python train.py --encoder_head_dim=32 --encoder_layers=8 --fusion_encoder_moe="soft"
Rows from expert 1 of block 3 of the fusion encoder, named by matrix and row number. Rows with one number belong to one neuron. Each number is 128 + 32 x the weight over its row's rms, rounded and kept within 0 to 255. All counts start at 0. Numbers have three digits each. After the name is the row's rms in percent of the matrix's.
# up: expert up (fusion_encoder.blocks.3.mlp.up, 32x64x256), inputs 128-255
# down: expert down (fusion_encoder.blocks.3.mlp.down, 32x256x64, transposed), outputs 128-255
up.33 139:153125067139109112138110151148115088124108145102181126114146138161148127060169126164151160122127108136167138171142139086136146160217068112163131195173148132065138138101132121228124132116089133117132147147154118157168108167137123121097163129100125077142160149115105144191073100206151153127136086142117057175160103112159174156078118140168141115145146091131123162116091106073127166153073
down.33 131:089112157074190110044174138116153118194088080147131111118144117154134151156166101063135075187150123113133146118116121126150141140123135063119179104092102135178124100115142089112120079132160134156152078106128076141158139154064141141184148099177138163124147150120126086128117145181129139138196092132116169144092123177125111139126099172103107055134112104102111134082103148113169153121125
up.34 081:147098109111108148090074175102081120145119155122141163105162147141172133074155100126152148089088100131120107117139121137170107131163129089141081145149171146083161168135182142141039127047164082093153159147145118109125128090154100171154085152094161141165132096109117126118127104158112123123083155206085110104127112111123180124087123186134116135141163129092176075200180089144120142113119
down.34 079:150096170144132143175106144133095100132136161097138165136139132127112089157087131170103164101060087159107076091130115157139130067104143081117084152170097099130136141080146124127107138074146134161132101183076127091146111111159097145105120180122152133134129117155181124107123097085180150172079117155081121103158118083107100084157117116101188129138133145126182148172133124135131129136148
up.35 067:143139161150169153060122085137118106186090106078165123154106188093127113157092177125114126141153151103124138135119160042107112093126109162187128187141120176126055139146143184136149133173111105156100136128096178158102073082111152092134096141100145097143048129146151090139099108110159133133111146131159077149108124148111131186141141109095162132088140179108142130119103164158162118157121
down.35 085:148134113106119129160136154090112092132145083208148101145085160093144107117179192179168123126162153129138041104156119164128114106103130087104167132149149078171160095033177132116157128132138108096136100116119130105162144132195131120096184139142068099141110077088106076194080096151156138122099079083134189153128189085120133099075108169113145116091118115088114183100135180062137091087074
up.36 074:160158078143137151120071096098118115162109104115166202128129161155113150080106076135100156099114093114119108158155122085164114148154102123140116176157164164095100192102169154189033157072110082117120152187137131119122102121148103115159112171081131117178099150149172134142099042139106135161089117148119133116107107098104173183106171154103170141125138111069169116187149129141109167119143
down.36 078:149106178135106172097103160169118141079155081098062175083145162123172172142079186124101119096087114127154114145148110116108101119073166156160088099107152151075105157146134152086127152059124146161128096139121106065110157057150119152108070170116133153140083096160113101131172123127072181132139152111161195073133176089129121160150159121082162176177130093101144110121143101172163101128106
up.37 097:080151088124141132160079140080084128155120136144116135120212145144126164061160087122146179106136089127128132098168116105126161131202106152116157156110169145088138141133140153207078146114142127152146164148110103118131135147129138114113101128099142066161186118142158122175094085175182157148135105145113106112134133121104186142086116175155131135159154086116124178163090096069127182145100
down.37 103:145084191131131160066138141184103148086130103111088207131151138148087157126171126136158113138070121132148116110168080110163108072116152123114079115172136199129113151134129133100108124070141150152130118139153084144110103094120105114141133157167172182115105100129094112100126072117096138131155175150036180154094147156071147145189163130080088122183131150158146106156112077160165137109204
up.38 114:122142173163140118105181105144132115127117102112127092166123098090115137187115155090131124148145175099087149108134109105135111073075165176126129086116105153144078093173089127068208136134100182123145126127142180155126144136097144105130134125155104155066072149133105110042132167066102152091137128115145142111111160198147090114211127079112134114093098175160113110098107153121168066129139
down.38 125:061147090089120096146160091095168173107150149144122077136101095120116161147180138123114121113192183108122091108087171177114150126140113091103133128113109067182122112126138131100163126172110168113185094084101171119126132128128184157138116095119083158124156116105126154193177197133128098093104092093187140175104083154136104131062104130154104150092099137079118171086125150086091087132127
up.39 073:195143137143117158143090149101115104147107118124158212094136191109109161123108105108127171096101106139162141152110154088113110158191138108123110206182132152127158182081150140197072155090125117109145126178120139109145119166130107155172124151084131148188103129159168117117108060178110185139123149147108071103129085109108179188071152172103136147150161117043139104163155104120112160085075
down.39 080:210108114136078120080053166135139138088150138096107160125117155119122145151115119148115153060114088121142110090129115118161051118121129092137088095149126142145078125100112123097108091091111152159159174126049134072111123080148161141093093186138132122111123166131147143131108115092086133167092140098102157122147145118128193128150180102114135160121105155152134105138122074138123116162161
up.40 145:153124061141117125132114127164102076126084163108169116089127140173159121083134127149133145140139125125161153167161116087146142168213066130182140172199123117068121115107136151226126153131106135107125141148164117159162097173143117135107137160107117094129149139124120140195066097196149147110128074123092065165160114129166161174084107159181165114175138089141121164105105099071128154156079
down.40 135:064101164099155091097150154117179164186098072084116107125127122153145115165140151115170077188151143093120165135132133146176159124122144115131184135126088135169112134095154070134130099184171140153148086097140142139146127146047107132160167094184138143120177139094119091145167170159141128085211114120136179148110146150127112119141134168129097097124140145116104150106112143104122158113111
up.41 091:172090139171181162082159121149083118150129137079127167132112197148152115093153172107146130083084164123126128142121143128184096128174108115198087130168152145043096171084182124154101154072120104117104162179138190112120104104152082127134125164110163167094088115103129105102163104147106090157086176176127132129141092091115200132127181095124145153146149168090197117156144083096095091159107
down.41 082:119124161100125177128088157111106098114148126096137118136068187207198152135100095108062166113089064152121128186110174107138117134110103140085117104109125175084158147171153161121121106093102114184086149173070112156109123143106130134102135165188172088160103154155156087125097114125122078136126114128148108150098145093164075157104158144114161151114166194114155123163135140143138147065157
up.42 080:131129114144105159123075135078113143125169139095132158107096184152148152099130129144110154095076086123097111124110164136135094123164130082143098125169146122074126172113170144144066145076140105132127166198139122097116113131149139157138096192116149122112117104088160138142135068142113102180104155145115125076125115092103205124082159148136128152108160124076183101216139086151115144145144
down.42 075:162112143153079162146169108153114107106095084087118183120097142155126160122093123107110123144142119151116136111081150088092095112064066175085104188111099154111091137113179168144154145104092155091108090109139120108086142128112188204125102197119125135107100098149131089105076076149128123129079136118083136148148133102127118125223125072147184123105172118132147074113087093137197100144102
up.43 161:155120060139132101146123154156104095121107164123186115120150144171145111081154119132150154129118116135165154147154128105141135166214076134173137201167143115080145123103131136236142119133105133116125167142147117146161116140124137137094144136100130072141153119102129136191096098198155156112125074130126030156162111125141171143068116139175144119164150090152116197120118109059144144155061
down.43 155:072118172084168121080176130139148113175081091143106109119108131162119131175141130086177080186184129103149158107102101119166184128144142090113168119125097142160108111157152102106121092184153136163161089079144113161137110149060152127178149114187135176082156140084120088109145173142134123123185103105144186132125149166122094118126109194129106075146104134109101149083104129131159140144120
up.44 114:135151079154152141151120148132129119145120126114159171101171165171086165087176130142132150100116135133150127166133141131103128148229089091129148189170180115071151107106142126192088156095140122132168162181133084120138146141135108123115135138090138077205160114130161110178093076209154148111148107141155069116140123106109193138098148135141148108161149096117122146151134106087128142101072
down.44 098:151073186132099089065156151154120097154096131129074161133117111173112091138108112117118120112139084146147134159110049099160178101103111091136126106126094172093109166140151114131138112091139123196106124129091104126162142113110140105146098143181141153108141121164155133104144092175137186170180125093126183138126144134113108127141106166082071056200049149172114150114075151124146206122144
up.45 084:165136156142130167116086142091092113145153136087099163119123173142119132087118126131120171089064087141135097159109156135170093113168114097132100187182133157034126194091187144178043156066125123148085136157132089103087118100144101131122131184119156134152102141121162134147125078186126128171105147145116086094119094118108194141087156164103123135130132161059155131189143080122113148121106
down.45 074:183108180135110150203084118141106165116180142154125130121052155119105105064129154167110126091114134113151104186100130104128129145149074128157111195178097137068093149073148168096200142053120121071125119183092094134151135181187129129072121174171118152112110190144101107110104119143121132129081098130145120138164110104156155149150130151143205124068121126106197122137104048113133074168127
up.46 112:111134192128174111080140152133116154139152068101086123140175136085136136161146101081184110134119155157115146094129132138097082055083171150075164129108177137149076109161094132059165090149176167163126119150077146119126128075078137069159174110136166117124084118093127080044136185083120111131181139163164113096102093217099079092155116099128077116053147208127134089108152169094175125112126
down.46 114:029126118111108134113140095138180140121139127168156088158090099102108116163150154103102117113191122139171083127093142150092130137144118099130141113044139094148098121081156107123140104168115135113115135097136098096153166141134153150129099068124099172103140123138101129134221165143132100115123110117173122158128095121157082105099098146144099132120082116099112119099080155086098124147144
up.47 082:199167150147128166082103160076104145141150118118143175122127182119145126091150116111123173084088101162129111171153126133132089124183108087152107150165141134073130194113190133142058148080123123140112144155121088109135114120159114134136124152112159121126100124095148112112125065155093124161115160157102114099124099092098188144104192150134153146134160126056152097191167086092131155123109
down.47 079:231118145154098120127101165104131108096127152140099161089090142087195114138151128071130153143103087109132124148119139138121134101094110131152050132100103155117139149126121154130145160083123135176113083154099085097093129142166137147070113168160128144123127119161117128088096115116127153196073150214101156093161153137114168069183129122121142130133127174151141166148122109109120106185155
up.48 096:200100155156145178080103118138105135130131146081143170108116191119157125125115126140134169050081147148136121168112164123090085122160121083125079147179140150071128174098159163131087174083133111096101149166079120088106067111190089122141128170084162114160099100104178112116130114131094101127150163171143095133109076132148166132089163096086140185096135191075183071147163084137135145136091
down.48 072:138175126146147110134096123119136107183132151110144133166084151108174103140118135074107146155079152137147164164136109109149204085124059167126082148128068138108142099144118149143118127078143127133169154128100134122127149213151147137080097192113121063210142122108150138102068128181129071095129095154143131115137105110196137183125131144132169148156113130148126196072091151097178137202122
up.49 146:140114089109119098147111153127109109130152157158157099160214123160175112046185110086151134134159111156151113108146105120169145119172082132159115151107139106101153143113151132183128127144143121167145141114149066140169150129111163144080122129123106113098172092088118146209117101208167141139066104110087077130181136112131165120072079154213089133163135107155105175113098114051125108112085
down.49 143:042125160110153096090180140115191146166141108087107118104164088135095172142168133064162052165160173103092116124081119118154138145123166114100190122121113142158129086174135087122145113148188116186165106116142142154139143196069118150197115068155134181135123124119113109132150181130120142086191123166137172128107117189107110099146157135111107081149132125079083125118128131123132150080164
up.50 110:137136185116144124092163088137126114154103117120142104157123131106104105183136130092109159167128148103097164088145079095114141060080168193156127137111094137164053134201085143100178125148083159157151119100136144144116111102103146104142089153155151152051079149132109122036123146096091115140147161096152116148124137160115101147206152102102142119100116187154148112107113147137213116161140
down.50 116:098137087137149057155180126104189159138133170144130080153128114094113131147159111158152105093196204134130095115086114163077108138144127090101152136125111072146092115115106130126124116160132143093179107126121155114149155133107147181116138088123072175143157102138097159186181155146157111083126094131176122135135134119141098083048069127152090144106109086101117172101103151084073074128096
up.51 129:165115059141128119149121133154113091129116152125179122112153144161144109069160133137140142127102098140159137160147149117168141159201063118183131188169147112055151136110152109243134121121088122132145141167143126149179133141144142145127141137104127077140164123101122127205096098200154154122108090142109058164164099142137176146075127145178149124174143102145130188135089096076130129154088
down.51 132:081090162076169111089168146102171080192108087131086088122123123146113128168149138087145108162145155102167177127117095119141170128113155117124175104099089154163082115141158072120146108146170156139165130074115133140169134128044156138182138106205128130107132120118108120121179170159139132094198084143154166132102163160145083142114127170118107068138120126133112144064099179135134134143139
up.52 079:170124117125133182112121118105102136138153134105135197112131170156134141095125125103141154094093100154141095127134121130145102116187093084148110166170143155064096207125168126159047135079139080137115129136100107084112104118162124142110109160096165104142127140127130131128128054178091091199105160177103097122128105080131167174089173179117129137140172107080183123208146078160113128149100
down.52 072:150111189115085156152093162109145091084112127086079134119103142075106094119096114132096137119093069152162147112130121129076166129046106099175091138170133167107123212100164137130140124080104136118137156146093068122151128134173100138124111134125157180114098131115125094083113092099083149159096107098199107124061128117132115176132105148087138188150108138118167119137109125153148082137123
up.53 088:179133134121150124086155138171127190122109186089137132158114155112112082153117122118103084113094152145150159084125088117100063055112129113173067141145090150116091119174073208133122046116091153163155161135138149146109067063077191156191103109174124108130109111133115075104121104076133123117132168159145085133143141081102158136139125129156116135181146131134161151115122155120170117192163
down.53 092:115076135157081143143081129090132107126193133158103094111145105095144162153057145169143103089169146104118106111119131139112125150097105108106099125074156080144141142080187122157095190131184129110105132135129093088135174114207150105121138129159126148149110055102103114175153143171161167112090126138090161092110155152158086084050071105145165173098101130128078211139142104068094076099127
up.54 106:122114173119168101085152169174146167139152097086099110097167142102145131158131118098173136142100138147114148143126136154084075061100181124053102105127192114141080138153089110063169081136141183116135130145062164108112143082127118102172154145130141124140092074072145121068177176064092140117170166195158104134115090222113110081150113082149087122088158197126147114093162155064149104084100
down.54 117:045114149090155127112159077130177130093125133136160093144137065127116124136133121130098113100199135109109094095099114114125184152144142109153116094078122079177118124144164125123130169171117150108128118068189109102138120119133163146116069067125072172147140124151127142111183163093105115091146131126114124151178150144154084108141076111141084158136118095112128138084087168142102116128158
up.55 075:141174105176111126153122091076145115087098144078183183085080111091135136192085131165078171156092160072059149174117196132101057217165140127128156117177098095130165112105124179136110134110098110056090186168163206118145163141172120152152141134083143112161118147133116089153165108158127132095103139128145135126086113141165128142137117113139184092110150108116099124182148115111076140128133
down.55 088:137078186156118200092085081162103111139162075148131130172173113177133107136153108126161195123120119166089095114167119173102089132087133150121120058140156163108110168125151110076136183108086194145094117093089080053074104066099068119101094119154147132145083097158153177112145116116134116155083159129086163109101168101147118170149111103114123155082107158128181111156161137156120177134072
up.56 066:112163185104124128128146116119123136139143029094133117122083146097177188177096109137078116141142127102127114126153158123077133130121141119108111125148158123164131140140086145161127102160082064146075145103073186124049119113150140101169122101167201087173157111125122083049120146022074123141179124120127119151096088133090121207153133085081165146106105202115203070133143165145150159174180
down.56 086:154098167136150110139117101154087125173098142168103187133119126166110125108145133068136093094150138167194161119120127128086122082131119123096076131096133113095087118180159149070129177124114144121169128085140115131086115059118088152081114109163180142106180116179129156126127119117135172113091113151103160156168177085138159138113128148133125131170075134155159103086069156109104112227149
up.57 090:154136122103141160141069135127101114137059100123140181068093171119093175127074143189106168136153111098151163228080143085123123167154087108108135143149128160140166138093118138127110156121107075108130115158096144157113102161149137119147153120092122151208083146169142187165085086127122172109163114164106113093096107123146139161112176132102176119144136115120159127139134118138086162133134
down.57 094:132123105147156142171112113133162089147107085120103179158145177147136137119164151142136162149110091149073081089201157112136129103144208162112146114174116202104070127123164128133084142066146115141178114110129084112186119162140069109163172200110185107149096143112127090108117097122103152140102096156089129084086171180089126129102136133152189093122200131116115156171135077102119107079058